{"image_size": 64, "tokenizer": "word", "decoder_width": 192, "muon_scale": "match_rms_adamw", "lr": 0.0035, "grad_clip": 5.0}
Rows from block 9 of the image encoder, named by matrix and row number. Rows with one number belong to one channel. Each number is 200 + 40 x the weight over its row's rms, rounded and kept within 0 to 999. All counts start at 0. After the name is the row's rms in percent of the matrix's.
# convs1: grouped (8 groups) 3x3 conv (encoder.blocks.9.convs.1.weight, 192x24x3x3), inputs within the group 6-11, a 3x3 kernel for each
# convs2: expand pointwise conv (encoder.blocks.9.convs.2.weight, 384x192x1x1, transposed), outputs 55-109
convs1.81,095,194,216,217,171,231,298,207,120,210,159,185,164,199,162,142,308,242,240,178,156,210,231,219,157,166,242,247,189,146,250,231,204,192,292,213,120,174,199,204,215,180,199,215,155,173,212,225,201,213,232,187,181,188,205
convs2.81,103,242,263,252,235,190,228,256,158,270,152,219,226,212,251,275,209,82,197,264,167,225,184,168,150,217,172,257,210,245,202,120,200,254,187,233,286,209,229,236,195,188,205,260,227,292,197,224,140,220,247,233,224,205,160,199
convs1.82,105,311,201,135,230,182,188,215,171,232,177,198,159,184,182,238,133,140,193,170,164,269,196,161,196,161,215,250,209,241,150,182,199,203,231,158,244,190,250,164,236,213,146,223,167,159,220,164,158,122,193,220,208,137,149
convs2.82,099,157,203,222,138,229,230,187,246,174,212,235,218,233,209,153,185,131,227,184,176,152,226,211,153,205,158,198,170,207,169,256,225,236,168,154,216,287,179,158,252,265,139,181,195,201,159,259,203,200,235,258,133,154,231,246
convs1.83,101,210,238,195,282,167,149,179,229,285,192,195,164,239,275,114,216,158,169,186,202,172,182,180,300,192,264,233,165,198,137,290,221,169,200,187,167,248,198,194,266,222,165,221,187,282,173,169,201,162,214,185,183,195,151
convs2.83,100,217,243,142,181,212,263,140,226,208,150,170,239,250,221,173,185,165,170,189,277,119,279,258,154,249,236,234,179,246,169,177,191,104,207,206,174,230,150,219,226,127,211,141,170,173,156,123,191,209,191,217,199,182,243,119
convs1.84,097,138,226,226,234,235,162,237,176,128,238,132,264,156,191,242,141,178,265,202,255,180,195,192,199,260,255,149,212,157,195,240,152,241,136,201,280,245,193,154,240,248,180,185,161,198,238,190,146,164,172,206,225,218,189
convs2.84,101,184,143,200,208,168,302,161,225,188,204,239,193,219,128,183,175,218,207,171,236,162,166,271,252,174,212,220,260,159,246,240,176,158,180,111,190,192,153,148,217,236,168,161,162,135,143,221,184,199,239,161,150,222,195,185
convs1.85,108,193,131,178,237,145,259,161,191,251,295,218,217,154,209,206,181,191,201,190,179,252,172,219,228,179,212,221,248,134,193,185,240,220,203,207,152,198,205,256,201,203,143,207,178,271,187,198,172,158,184,215,208,191,182
convs2.85,096,153,191,207,249,127,114,172,178,206,194,213,194,167,153,194,197,216,209,165,227,222,222,237,286,173,212,295,180,138,172,156,176,180,187,241,209,250,239,158,324,156,167,225,299,165,229,155,131,189,220,186,232,186,216,200
convs1.86,101,148,227,107,173,234,206,214,153,257,158,190,168,230,193,210,201,258,197,221,204,218,233,153,240,200,209,247,113,241,146,243,252,178,246,212,154,199,167,166,206,170,151,240,223,220,226,219,236,184,254,180,159,210,142
convs2.86,103,181,158,138,289,152,236,199,252,155,238,160,165,204,220,198,183,165,175,128,170,203,191,197,192,179,204,148,80,162,181,191,163,162,137,185,241,170,207,232,177,198,195,247,287,197,213,135,212,159,157,162,213,243,232,177
convs1.87,099,218,220,190,245,180,131,229,223,200,198,216,198,278,138,186,166,122,184,222,184,206,262,154,260,210,180,222,199,231,171,198,170,163,178,181,220,251,239,218,199,179,198,230,187,216,189,169,208,154,193,193,190,196,163
convs2.87,101,203,223,193,178,187,193,196,246,215,211,157,153,218,230,245,228,249,219,225,229,229,219,235,180,271,206,187,249,273,170,188,172,187,176,261,191,195,209,149,245,301,166,202,166,176,166,197,172,307,178,212,183,152,280,193
convs1.88,105,210,158,263,218,180,210,202,237,199,231,180,176,144,201,150,97,171,181,168,183,245,167,204,199,144,181,322,250,206,161,175,234,177,151,174,200,229,228,132,222,232,175,162,190,187,189,181,188,190,178,201,173,173,115
convs2.88,105,190,177,138,188,228,213,80,220,126,160,183,155,233,285,264,174,209,196,211,189,157,201,167,135,269,238,282,206,220,217,177,180,239,212,178,200,261,244,130,244,284,86,204,206,165,195,252,194,173,245,187,147,181,227,228
convs1.89,088,171,157,86,137,259,277,167,221,280,162,173,193,185,215,163,225,151,256,183,211,242,149,167,268,126,217,177,179,146,219,188,247,250,258,213,202,247,255,216,228,205,178,211,191,151,219,218,215,218,182,152,179,258,232
convs2.89,100,184,231,251,257,136,222,337,302,183,167,127,261,204,155,251,152,147,206,197,166,247,202,158,215,139,181,166,228,226,167,178,228,201,243,176,189,233,207,226,215,228,187,156,182,242,159,212,144,248,221,137,251,204,169,153
convs1.90,095,202,199,225,237,237,211,164,209,184,193,152,185,183,215,255,178,193,262,205,163,174,151,163,270,186,161,192,186,236,227,144,174,247,174,314,160,210,204,176,189,185,216,217,167,161,157,251,196,239,224,161,191,199,165
convs2.90,102,156,235,172,225,164,206,221,214,212,216,217,187,160,140,220,190,201,199,196,168,219,158,284,260,190,177,172,176,229,207,199,221,158,270,210,170,254,266,199,151,181,200,175,134,202,263,120,171,213,210,230,155,251,197,197
convs1.91,101,248,237,186,101,202,179,162,200,173,169,133,190,306,219,204,184,227,197,237,110,180,179,218,232,247,298,169,259,174,204,236,221,139,140,165,217,202,235,186,212,215,181,149,165,249,144,148,169,186,208,213,223,192,174
convs2.91,098,273,251,181,362,221,236,162,233,184,180,183,228,203,178,176,195,165,137,269,168,122,207,163,234,190,218,299,115,213,144,181,208,183,178,155,180,217,200,173,165,202,188,231,170,245,124,148,102,207,141,111,145,148,169,210
convs1.92,101,185,243,199,118,175,180,285,215,182,262,206,227,179,143,237,216,124,262,188,153,176,224,189,123,216,227,149,166,253,238,224,161,239,148,138,195,221,239,249,107,142,243,235,264,291,174,229,248,214,180,137,217,187,227
convs2.92,097,226,251,190,246,151,209,190,183,251,273,171,179,194,248,200,205,179,166,170,238,205,188,217,152,184,221,184,210,186,204,239,179,178,189,266,245,250,238,161,287,173,221,131,248,175,237,135,138,183,179,188,221,212,205,214
convs1.93,102,170,148,213,212,159,214,263,203,186,183,194,234,143,228,288,137,169,197,159,204,204,237,188,195,227,184,175,129,173,177,213,264,175,250,171,193,166,187,206,131,236,264,208,277,297,262,220,222,185,192,208,137,179,232
convs2.93,098,216,200,163,187,226,257,192,222,202,129,145,198,128,291,214,229,294,175,146,207,263,186,200,171,140,217,192,247,228,149,299,160,233,153,222,232,215,130,200,169,184,209,170,206,215,228,239,157,148,196,172,192,242,159,230
convs1.94,102,213,227,244,170,201,246,144,259,206,176,152,206,225,198,152,292,217,145,196,164,193,187,252,226,183,218,215,113,186,189,308,169,144,343,180,121,200,199,283,233,174,197,218,181,229,192,186,165,201,206,202,204,204,154
convs2.94,101,197,245,159,240,142,215,214,225,238,210,189,243,274,233,304,273,178,228,186,170,196,186,213,193,189,183,136,164,234,148,236,200,210,139,177,226,183,215,294,251,229,111,157,198,173,199,188,115,178,152,184,201,249,188,149
convs1.95,104,230,107,239,248,187,233,182,213,195,198,193,192,233,215,134,156,138,271,195,218,159,208,204,181,181,212,151,292,156,224,256,130,247,175,125,278,244,215,167,185,219,201,228,189,222,210,220,149,181,199,173,205,196,171
convs2.95,099,224,206,215,241,152,216,170,196,202,211,160,195,152,195,187,182,159,165,216,149,211,146,315,161,254,208,200,192,224,126,155,196,95,186,215,163,175,218,164,168,200,208,152,250,162,187,239,216,106,158,204,190,244,231,185
convs1.96,094,260,222,216,240,205,290,229,148,187,203,207,171,175,210,162,236,190,122,349,195,203,271,121,223,133,145,161,178,177,220,218,181,181,249,248,225,174,227,201,182,220,263,138,150,204,215,262,199,213,160,138,244,187,157
convs2.96,097,181,215,186,148,273,254,270,198,220,135,201,208,179,205,228,222,139,153,170,229,218,241,227,208,146,150,208,252,218,226,188,183,242,276,205,180,229,217,157,168,174,238,217,102,255,153,136,295,152,229,218,237,200,155,157
convs1.97,095,232,234,156,217,188,173,246,159,145,240,214,213,230,190,196,127,152,173,179,271,211,323,185,129,247,176,174,205,193,178,184,242,163,155,354,258,171,246,202,201,188,191,235,217,173,235,238,229,236,220,213,202,187,136
convs2.97,094,124,192,209,226,266,261,225,224,252,138,151,268,218,241,189,250,264,179,159,147,167,261,190,228,192,211,237,175,158,205,270,237,113,150,228,153,165,149,206,147,183,197,181,194,248,201,172,135,221,198,214,176,244,278,243
convs1.98,103,243,166,238,195,160,194,168,242,256,224,259,231,193,158,157,132,190,169,235,188,201,163,210,177,176,157,156,248,240,195,238,122,172,196,236,207,223,158,188,245,216,284,205,161,177,216,178,104,186,184,125,160,259,220
convs2.98,097,185,163,208,170,246,214,156,139,217,257,269,206,198,149,203,196,173,207,190,185,189,166,182,148,211,244,197,257,158,168,110,146,210,271,185,230,238,191,178,205,158,198,229,195,197,196,277,128,196,108,204,219,238,193,211
convs1.99,103,190,239,210,200,210,157,268,132,183,173,223,119,192,168,161,213,259,202,139,214,246,199,116,253,231,281,228,172,196,211,166,198,202,208,218,238,156,147,133,174,314,191,156,226,239,229,173,189,135,219,199,265,219,236
convs2.99,100,251,236,262,231,275,144,188,232,176,195,208,201,209,181,102,255,239,178,194,159,242,199,203,149,143,197,243,180,178,188,160,151,236,230,223,228,200,184,167,184,213,143,273,179,167,156,188,230,125,140,192,172,129,170,229
convs1.100,100,237,246,238,242,177,169,179,183,124,179,268,256,263,156,183,189,185,211,151,218,239,161,153,137,222,296,286,186,248,172,241,198,176,179,198,218,192,145,205,242,186,211,270,177,274,219,227,250,217,176,211,196,239,202
convs2.100,100,228,219,218,265,98,125,183,219,164,187,160,225,226,123,156,186,190,229,208,227,265,151,246,272,204,186,182,242,188,245,210,207,198,179,256,176,205,193,231,168,277,153,129,243,193,163,171,212,195,187,270,200,172,138,235
convs1.101,103,211,207,223,200,149,200,255,205,198,184,176,226,170,164,196,146,144,224,214,193,170,231,186,173,199,223,178,198,191,195,222,244,174,211,196,151,211,214,156,245,180,197,232,210,176,179,197,216,191,186,216,164,235,200
convs2.101,099,181,139,198,204,244,204,231,235,183,149,243,175,177,219,175,197,196,149,170,162,188,215,210,195,186,303,148,223,166,199,187,255,229,171,165,217,258,173,245,160,269,219,209,106,227,219,195,168,190,92,195,223,241,180,215
convs1.102,102,152,175,167,215,135,223,251,168,208,166,144,220,202,146,205,183,125,198,216,197,183,236,155,213,200,208,295,193,222,185,153,145,190,208,209,222,184,204,202,258,301,166,218,295,181,270,245,134,201,167,201,223,173,243
convs2.102,101,176,122,161,145,271,145,182,161,220,160,205,210,192,183,158,199,260,197,154,181,204,210,265,252,224,225,281,145,229,200,254,236,191,220,208,187,146,244,185,167,181,163,202,135,204,210,185,208,247,287,235,168,219,229,215
convs1.103,100,250,195,165,240,179,216,184,142,265,83,114,152,225,200,208,177,255,344,242,194,247,169,235,194,292,169,166,216,207,244,251,216,186,187,198,140,161,213,218,232,150,190,140,177,200,196,158,122,287,180,266,259,230,117
convs2.103,098,293,243,199,228,254,169,239,172,191,230,172,188,225,212,301,224,148,219,186,197,237,260,255,194,159,178,199,200,199,234,280,142,180,240,197,246,173,223,255,207,220,204,231,232,198,139,156,206,178,215,161,145,166,167,128
convs1.104,104,203,214,155,169,148,182,198,193,234,158,156,163,192,223,207,236,252,217,172,172,234,197,227,145,158,166,219,200,233,189,167,134,183,242,192,255,167,227,187,141,223,182,232,173,186,186,215,206,235,232,108,246,195,188
convs2.104,098,140,157,196,133,217,219,187,213,271,175,154,251,231,227,159,285,257,195,166,181,279,204,224,194,114,225,169,155,184,214,187,150,227,190,171,160,199,172,181,211,238,189,164,229,233,181,129,190,200,180,219,218,154,160,176
convs1.105,101,172,216,177,243,140,145,210,290,197,207,187,165,252,166,250,272,190,211,155,197,217,204,164,194,230,193,268,182,205,206,179,195,210,236,200,199,170,168,178,151,189,201,170,271,210,163,175,188,218,163,140,268,232,174
convs2.105,096,201,227,231,145,248,147,221,214,186,186,157,239,206,184,129,195,241,225,253,188,189,227,136,146,170,183,259,218,182,191,178,155,121,177,210,143,245,191,178,222,218,191,101,274,242,213,212,220,171,222,294,183,228,205,230
convs1.106,093,175,188,157,176,171,201,224,158,221,236,165,173,200,155,347,225,169,253,186,207,156,276,170,156,222,217,243,226,185,198,207,199,208,198,163,136,230,250,178,175,169,224,207,194,176,203,152,166,249,193,172,199,182,197
convs2.106,095,180,234,130,251,144,212,222,235,215,240,188,216,173,249,217,166,162,124,151,228,245,154,226,106,193,191,118,203,190,210,147,247,259,164,197,210,233,170,210,261,198,249,190,224,165,159,217,156,228,198,242,251,233,250,157
convs1.107,105,259,238,167,228,98,143,229,274,250,208,135,209,199,110,155,189,202,198,177,227,224,175,107,200,284,255,261,205,281,248,210,168,174,136,191,169,245,175,227,201,220,218,194,256,190,228,158,223,228,124,118,241,209,302
convs2.107,102,214,224,260,106,195,219,190,190,221,172,95,150,187,159,253,183,126,222,228,177,182,158,190,227,180,179,242,157,203,253,146,197,176,267,168,181,169,173,212,273,231,226,137,136,216,200,231,155,196,157,127,169,213,203,177
convs1.108,101,183,192,169,232,304,217,148,96,148,266,228,267,219,159,211,219,185,213,193,203,167,217,223,251,178,201,182,165,196,208,186,177,270,216,135,203,204,198,202,201,239,223,177,158,222,195,190,145,123,314,213,151,171,187
convs2.108,099,157,189,170,205,150,142,159,188,159,135,169,123,220,99,122,195,208,205,234,172,225,174,196,176,147,180,229,319,155,276,289,198,211,207,215,228,230,245,184,191,194,227,239,163,282,218,154,239,191,164,189,191,178,156,162
convs1.109,102,243,305,190,173,229,226,187,275,217,271,170,126,154,160,237,171,221,218,161,186,131,208,235,217,123,187,173,260,218,261,206,218,222,175,231,248,215,185,216,241,204,204,165,187,169,238,246,244,180,147,216,232,242,284
convs2.109,097,198,153,141,272,219,383,168,140,158,190,170,185,157,201,233,228,163,170,194,215,278,279,195,156,243,189,216,148,156,199,227,253,168,231,227,173,232,193,173,174,297,195,202,168,235,194,148,156,269,172,193,201,206,160,217
convs1.110,093,126,161,214,224,135,100,217,220,208,254,261,218,225,155,234,176,135,142,292,187,201,188,167,71,180,145,157,195,169,143,184,207,260,217,209,170,165,210,175,208,232,157,228,217,198,224,182,216,178,155,201,195,173,174
convs2.110,093,158,176,215,226,226,162,200,167,173,246,243,232,96,229,311,244,139,253,140,198,196,254,168,218,158,195,189,211,139,242,180,208,139,279,243,210,195,176,182,167,226,265,215,117,272,206,165,185,216,207,181,196,141,196,199
convs1.111,098,162,174,193,256,194,165,334,153,176,141,142,172,190,234,185,196,172,193,251,134,192,246,178,163,210,286,133,255,250,166,203,235,194,140,245,182,256,184,156,189,178,196,257,258,222,206,186,187,290,253,74,224,216,181
convs2.111,093,139,165,255,161,175,204,158,252,152,186,155,247,201,196,200,240,234,249,147,160,227,230,213,220,197,178,221,251,216,237,220,242,235,304,214,223,208,147,164,260,211,212,188,293,212,177,183,132,224,242,157,149,214,217,193
convs1.112,095,213,149,254,180,181,144,161,173,181,243,233,220,230,169,264,211,191,165,161,184,230,169,160,170,231,146,183,187,215,253,167,201,213,223,240,294,140,189,209,210,237,181,198,198,167,203,209,193,219,118,208,284,185,201
convs2.112,101,189,200,186,181,256,210,163,287,205,195,170,222,153,184,222,201,199,190,241,210,103,108,212,215,184,286,231,194,149,224,254,254,197,224,243,158,164,161,164,234,244,278,200,219,198,156,153,174,203,207,277,214,303,182,292
convs1.113,102,183,234,115,257,163,153,199,199,247,285,176,122,244,149,148,155,201,184,188,179,163,162,204,133,160,167,248,178,220,195,200,236,159,233,194,242,147,199,157,174,184,201,196,208,182,286,268,123,138,237,177,204,157,204
convs2.113,095,111,175,200,230,188,210,145,178,201,222,172,207,180,207,209,213,168,247,103,197,172,321,197,239,264,209,218,160,199,259,196,263,208,138,242,244,192,248,176,250,195,163,210,188,229,179,245,104,203,230,258,185,207,153,222
convs1.114,104,168,136,157,293,253,102,166,211,183,230,247,254,190,183,159,174,151,189,193,177,160,215,265,280,139,103,187,204,183,216,175,164,226,184,138,197,223,154,192,208,250,246,161,159,175,117,162,161,203,254,119,144,214,179
convs2.114,103,228,199,148,146,197,229,244,141,179,246,178,226,153,217,183,185,191,235,203,247,173,204,179,198,218,143,152,186,197,320,242,258,168,240,216,223,183,303,241,189,181,236,233,237,166,210,197,215,238,253,246,197,246,236,226
convs1.115,094,170,139,189,198,171,145,193,223,189,153,162,209,137,182,218,188,206,241,219,158,245,181,214,214,213,219,201,229,142,242,245,208,158,233,249,302,166,204,226,194,111,265,220,234,182,155,239,190,227,202,204,160,138,162
convs2.115,103,178,208,172,237,224,184,209,193,204,188,165,320,244,275,148,168,160,150,221,282,205,200,221,268,223,183,219,179,198,180,190,150,271,201,199,220,161,193,189,138,169,285,159,176,247,187,183,195,198,192,196,188,214,163,235
convs1.116,097,218,199,217,161,216,228,140,186,225,198,219,161,165,196,196,186,123,167,154,189,255,148,137,197,251,160,188,234,171,204,176,188,190,182,210,181,163,173,229,269,183,260,181,161,162,162,232,211,183,198,222,174,131,230
convs2.116,092,187,135,199,198,227,254,298,207,267,215,217,114,259,167,188,147,136,231,273,223,200,140,242,224,213,192,122,208,209,178,182,134,215,139,209,159,113,217,203,156,189,240,213,170,170,221,231,291,171,162,182,209,151,253,266
convs1.117,103,147,237,153,131,174,186,241,276,258,203,244,191,201,214,183,163,175,189,203,214,220,146,162,199,189,306,309,235,218,223,253,247,197,168,188,176,158,132,213,161,197,225,260,309,258,164,180,188,119,196,137,196,233,328
convs2.117,111,200,179,167,247,173,152,139,261,152,249,243,157,183,202,162,178,255,309,174,194,148,191,244,172,223,188,200,232,113,152,192,161,212,241,259,230,203,154,253,147,191,162,222,216,165,176,205,122,179,154,186,160,116,284,176
convs1.118,103,229,179,152,207,158,200,245,159,246,160,136,161,182,181,203,279,203,215,197,187,125,128,132,254,149,195,208,230,236,183,227,163,147,197,176,191,261,219,134,170,196,229,195,217,180,175,169,170,212,125,157,207,225,326
convs2.118,105,227,224,205,186,194,249,252,196,188,264,217,200,152,243,170,164,152,152,189,172,222,160,171,213,309,229,242,145,160,216,160,171,124,162,151,279,237,217,227,166,180,244,159,226,197,210,121,122,164,249,147,191,193,186,129
convs1.119,105,176,162,240,183,267,157,246,201,234,206,238,213,275,168,144,155,176,293,160,210,173,224,142,168,152,176,173,161,190,166,179,164,177,197,243,216,153,220,189,211,192,187,197,191,192,183,112,131,115,268,235,204,168,174
convs2.119,102,189,212,213,146,239,159,206,183,205,227,144,208,269,196,208,180,191,262,215,211,204,229,249,319,228,218,240,162,280,265,341,178,194,189,196,212,227,184,156,217,176,165,141,191,152,201,208,77,193,279,221,185,181,180,136
convs1.120,100,289,256,202,226,241,155,192,130,213,141,167,195,201,180,244,222,203,182,149,184,243,202,206,173,201,198,240,210,138,225,196,157,194,220,278,185,225,168,144,292,200,162,199,275,144,206,193,244,145,205,268,150,199,195
convs2.120,100,231,242,272,307,217,183,180,172,159,209,273,222,170,187,138,175,197,156,168,218,216,302,259,248,176,198,259,173,212,261,180,195,223,188,189,239,244,213,177,212,178,162,189,169,146,232,207,198,181,217,149,212,138,192,144
convs1.121,100,179,252,275,197,145,199,195,222,170,229,195,266,254,172,219,178,171,210,194,213,213,260,201,222,217,192,135,227,222,292,271,139,167,174,172,153,225,263,119,197,209,254,173,194,194,231,266,254,204,118,159,141,194,171
convs2.121,102,272,219,155,170,177,142,160,149,203,220,177,201,177,136,199,190,208,258,275,215,172,217,206,182,259,227,196,148,208,171,148,167,221,260,202,200,194,177,230,227,217,154,219,166,210,183,281,139,187,218,233,219,166,202,174
convs1.122,109,165,146,279,236,283,127,157,128,161,195,192,236,151,229,185,210,131,185,199,209,172,184,204,267,234,177,228,164,177,241,207,267,203,195,122,223,184,225,171,216,184,170,154,151,178,223,188,187,157,215,225,210,188,208
convs2.122,100,251,185,202,245,146,252,171,226,187,225,200,234,186,295,271,172,145,272,184,238,214,194,231,162,192,189,231,187,160,248,225,284,167,198,173,284,214,205,261,178,207,176,138,261,206,217,163,258,151,176,187,226,210,143,205
convs1.123,096,231,209,220,184,210,191,181,266,213,208,167,183,181,218,244,224,232,261,160,170,253,159,191,211,186,210,257,228,244,205,231,149,210,195,177,297,197,227,206,286,110,207,275,193,148,185,241,240,167,206,238,146,184,250
convs2.123,101,185,192,306,213,178,238,191,213,162,201,153,210,133,167,194,218,207,197,286,241,192,200,169,280,233,256,254,148,239,205,167,246,113,199,182,224,197,223,227,156,214,229,183,225,203,233,174,217,252,217,212,204,207,165,184
convs1.124,104,170,177,184,179,175,220,228,175,216,95,271,314,161,190,203,185,176,195,192,206,227,222,91,207,257,253,150,205,195,166,280,133,178,204,173,172,218,167,202,244,131,146,213,206,220,252,170,178,229,188,226,174,239,224
convs2.124,101,174,203,130,233,185,230,208,173,238,142,258,189,193,156,159,204,220,192,217,288,205,192,186,173,168,234,211,221,193,283,212,202,148,230,193,175,183,166,102,253,187,178,254,192,175,184,254,244,192,194,184,176,203,131,161
convs1.125,100,152,152,263,214,196,174,210,240,194,206,268,130,242,222,179,192,199,189,217,211,191,173,223,191,165,236,219,202,193,195,172,151,227,128,190,206,161,161,163,200,171,177,198,158,234,228,181,144,233,192,280,202,111,206
convs2.125,096,211,161,196,161,283,130,197,202,209,187,215,158,264,238,239,195,225,257,214,179,197,160,205,140,198,161,219,260,245,161,289,179,289,215,150,272,219,195,288,149,212,163,193,217,198,199,176,255,227,224,189,222,190,94,180
convs1.126,099,167,165,190,232,205,249,151,166,165,261,219,236,172,224,202,195,208,203,247,205,213,113,210,175,202,196,204,203,251,184,140,179,200,245,159,220,172,152,182,214,259,243,228,140,190,247,176,170,185,218,187,198,180,212
convs2.126,097,164,220,268,238,228,286,239,191,266,202,183,164,196,290,168,194,145,187,233,267,241,153,218,177,195,164,218,199,176,232,235,138,293,204,253,214,214,238,219,173,168,177,170,187,206,207,173,218,148,174,212,175,230,174,259
convs1.127,106,196,312,151,185,124,211,222,183,205,202,203,238,212,151,204,202,178,125,164,141,218,182,249,201,149,199,185,210,162,220,141,192,256,186,108,142,214,186,239,193,243,209,207,177,155,199,171,186,151,221,184,178,185,158
convs2.127,108,276,233,240,266,151,220,199,152,187,155,197,159,136,238,200,173,292,302,207,246,285,174,249,218,139,239,215,210,203,194,297,152,143,181,201,159,196,219,125,189,271,174,253,224,127,260,230,175,201,171,190,209,226,127,197
convs1.128,097,243,160,186,162,180,238,165,212,179,198,240,215,186,212,157,243,185,166,145,187,214,205,216,166,222,213,199,130,209,256,231,183,137,271,112,167,187,221,188,211,216,168,266,212,138,184,196,183,218,200,199,220,149,180
convs2.128,098,199,181,160,121,192,174,154,148,196,132,228,166,261,204,235,205,195,166,151,184,118,178,192,124,298,229,180,163,230,196,206,246,252,153,159,193,198,200,229,215,187,196,225,177,224,220,225,214,148,191,142,179,178,223,182
convs1.129,103,229,161,198,135,245,204,210,150,156,169,187,214,178,229,200,250,166,178,176,182,191,229,171,249,161,224,157,187,236,174,140,172,160,167,244,168,144,242,154,223,173,243,186,178,219,193,257,202,194,169,245,250,231,235
convs2.129,097,138,315,282,257,164,263,166,204,172,249,249,208,143,228,231,214,155,229,143,208,165,181,240,210,228,182,228,271,183,272,186,351,215,247,191,182,237,243,174,196,208,244,277,176,142,185,189,217,165,166,170,177,211,145,229
convs1.130,096,229,202,164,240,224,272,134,154,179,175,226,171,205,182,187,209,179,231,179,171,212,137,206,241,235,224,240,159,225,200,174,236,199,195,171,120,183,165,153,207,200,204,194,164,251,169,189,192,217,205,232,233,215,217
convs2.130,103,131,274,210,200,200,220,208,180,225,252,279,220,184,230,158,159,111,233,202,170,201,172,208,179,206,171,247,180,288,218,208,146,222,193,175,241,188,181,223,234,230,251,215,185,180,169,189,164,221,282,192,197,298,184,169
convs1.131,100,198,239,294,180,137,190,278,250,207,183,202,188,210,217,233,211,147,213,198,211,150,208,223,182,200,174,260,167,228,200,212,143,263,263,184,233,289,213,248,198,135,190,195,236,168,216,189,230,253,195,246,188,217,181
convs2.131,104,212,207,245,282,189,173,225,206,182,196,180,95,161,190,232,173,130,216,158,245,242,223,257,132,228,200,166,179,161,179,198,177,238,197,158,159,186,186,203,301,191,159,204,131,145,216,224,123,199,241,205,174,165,179,198
convs1.132,099,175,146,197,232,158,189,269,182,250,169,194,189,171,154,203,212,251,248,172,204,201,224,221,232,174,198,188,172,244,256,202,119,156,288,185,229,212,169,117,239,142,198,226,154,243,153,208,200,174,211,198,284,201,188
convs2.132,097,132,191,160,213,198,268,231,230,278,239,187,209,226,211,175,179,126,166,245,180,189,212,191,229,185,136,186,243,203,207,244,203,207,141,218,144,172,166,160,134,225,246,175,216,222,225,153,154,212,267,223,193,187,168,209
convs1.133,099,214,248,215,184,130,233,307,245,261,214,246,209,247,180,193,186,192,229,196,198,196,213,239,166,207,216,164,176,182,208,210,250,286,252,133,232,139,242,234,97,194,247,187,190,278,203,234,176,153,190,182,155,195,191
convs2.133,099,153,186,206,223,188,210,163,216,176,215,158,184,169,229,173,207,192,152,168,147,151,159,138,193,181,194,204,138,163,165,185,152,232,216,190,160,228,143,112,175,236,197,250,167,154,158,161,210,144,218,248,205,226,167,241
convs1.134,102,185,202,244,159,143,213,240,216,151,149,186,132,196,239,237,248,169,217,176,134,161,220,246,175,178,185,168,117,236,230,158,197,229,170,181,137,214,134,299,133,244,99,172,273,180,185,206,204,245,185,218,225,252,204
convs2.134,096,168,184,207,189,154,196,193,157,207,209,162,253,226,170,141,281,229,240,212,187,204,284,194,78,197,282,177,126,206,235,133,244,148,141,147,174,158,226,210,257,159,234,210,284,175,227,166,162,161,208,167,226,214,212,199
convs1.135,099,197,194,229,270,122,224,196,145,209,242,248,217,157,193,163,202,188,187,173,210,234,213,218,129,144,218,177,214,187,201,204,112,163,241,301,197,153,212,201,255,170,120,232,230,257,209,186,180,221,154,199,220,248,197
convs2.135,100,176,256,168,303,165,167,176,192,192,189,194,163,188,202,164,224,247,205,219,220,232,148,152,186,214,136,239,281,202,122,184,287,247,222,190,201,184,221,172,69,207,188,192,171,158,206,226,257,135,171,143,196,138,196,192
convs1.136,099,196,185,191,156,148,136,204,212,173,211,189,203,215,171,135,193,165,220,145,258,259,232,182,227,188,212,239,175,200,191,228,159,239,211,144,302,178,188,180,227,169,166,235,246,221,172,192,233,225,170,180,242,181,275
convs2.136,100,164,234,162,240,275,194,133,214,166,186,239,195,144,190,256,114,220,119,175,210,196,203,148,229,208,214,244,273,219,257,215,207,218,147,187,216,197,211,197,196,179,198,162,225,114,190,187,214,178,204,174,178,191,200,164
convs1.137,103,147,238,156,195,210,200,188,191,170,213,201,207,193,170,127,193,223,208,264,199,243,228,169,176,200,204,201,229,303,285,187,153,179,206,183,189,195,213,186,200,177,131,261,225,235,177,204,236,118,174,144,177,171,231
convs2.137,106,219,165,109,250,212,310,181,198,210,201,282,168,205,222,183,208,185,202,148,211,219,216,244,181,198,217,188,232,151,222,274,206,198,178,302,202,177,216,177,310,245,190,208,182,225,223,249,238,166,181,186,203,316,238,154
convs1.138,103,174,215,205,203,177,238,202,296,139,225,208,210,232,195,162,186,174,180,188,201,159,187,174,235,225,188,187,121,243,186,241,156,165,105,163,174,192,217,161,154,223,159,179,310,214,228,180,181,191,164,179,179,184,176
convs2.138,113,187,197,205,200,188,185,175,172,202,177,105,259,206,162,238,209,111,196,241,212,156,182,189,201,176,253,155,150,194,240,251,163,167,147,183,207,188,177,166,165,201,206,226,242,206,198,211,132,217,182,224,231,265,225,225
convs1.139,099,207,206,148,166,195,167,253,277,259,265,195,222,201,168,168,204,230,182,185,192,245,211,185,176,164,186,193,215,178,176,178,215,231,198,181,167,240,162,288,163,189,188,230,179,201,190,266,187,180,205,183,164,156,202
convs2.139,104,256,168,110,176,206,147,192,302,232,219,187,243,274,210,171,249,212,166,234,212,197,164,129,200,156,165,160,196,194,215,145,204,182,232,188,199,238,193,213,276,202,262,184,146,182,193,271,165,170,222,184,216,200,181,208
convs1.140,097,191,186,239,209,147,174,262,210,254,222,194,210,182,231,212,154,256,206,173,229,206,201,207,183,159,177,184,160,254,295,183,191,144,133,196,159,165,232,184,161,251,168,199,197,174,250,218,232,218,256,163,122,226,207
convs2.140,091,214,127,161,256,155,141,200,154,196,121,152,198,187,188,192,190,171,231,166,200,242,186,208,157,256,180,167,160,271,205,185,258,287,260,187,224,210,263,217,207,163,233,210,225,176,253,200,177,216,206,194,232,202,243,207
convs1.141,099,207,247,196,245,185,124,122,203,220,134,200,187,213,247,208,207,203,173,128,174,204,249,230,234,164,236,136,177,179,194,160,144,173,170,205,169,210,162,116,162,224,245,181,196,151,148,141,208,187,201,159,224,169,161
convs2.141,097,301,192,222,168,224,213,222,157,197,212,176,186,152,191,191,193,191,303,233,226,229,219,127,202,166,196,163,227,238,257,284,189,162,180,201,140,173,245,225,216,168,168,167,255,169,182,248,134,192,285,219,234,222,235,207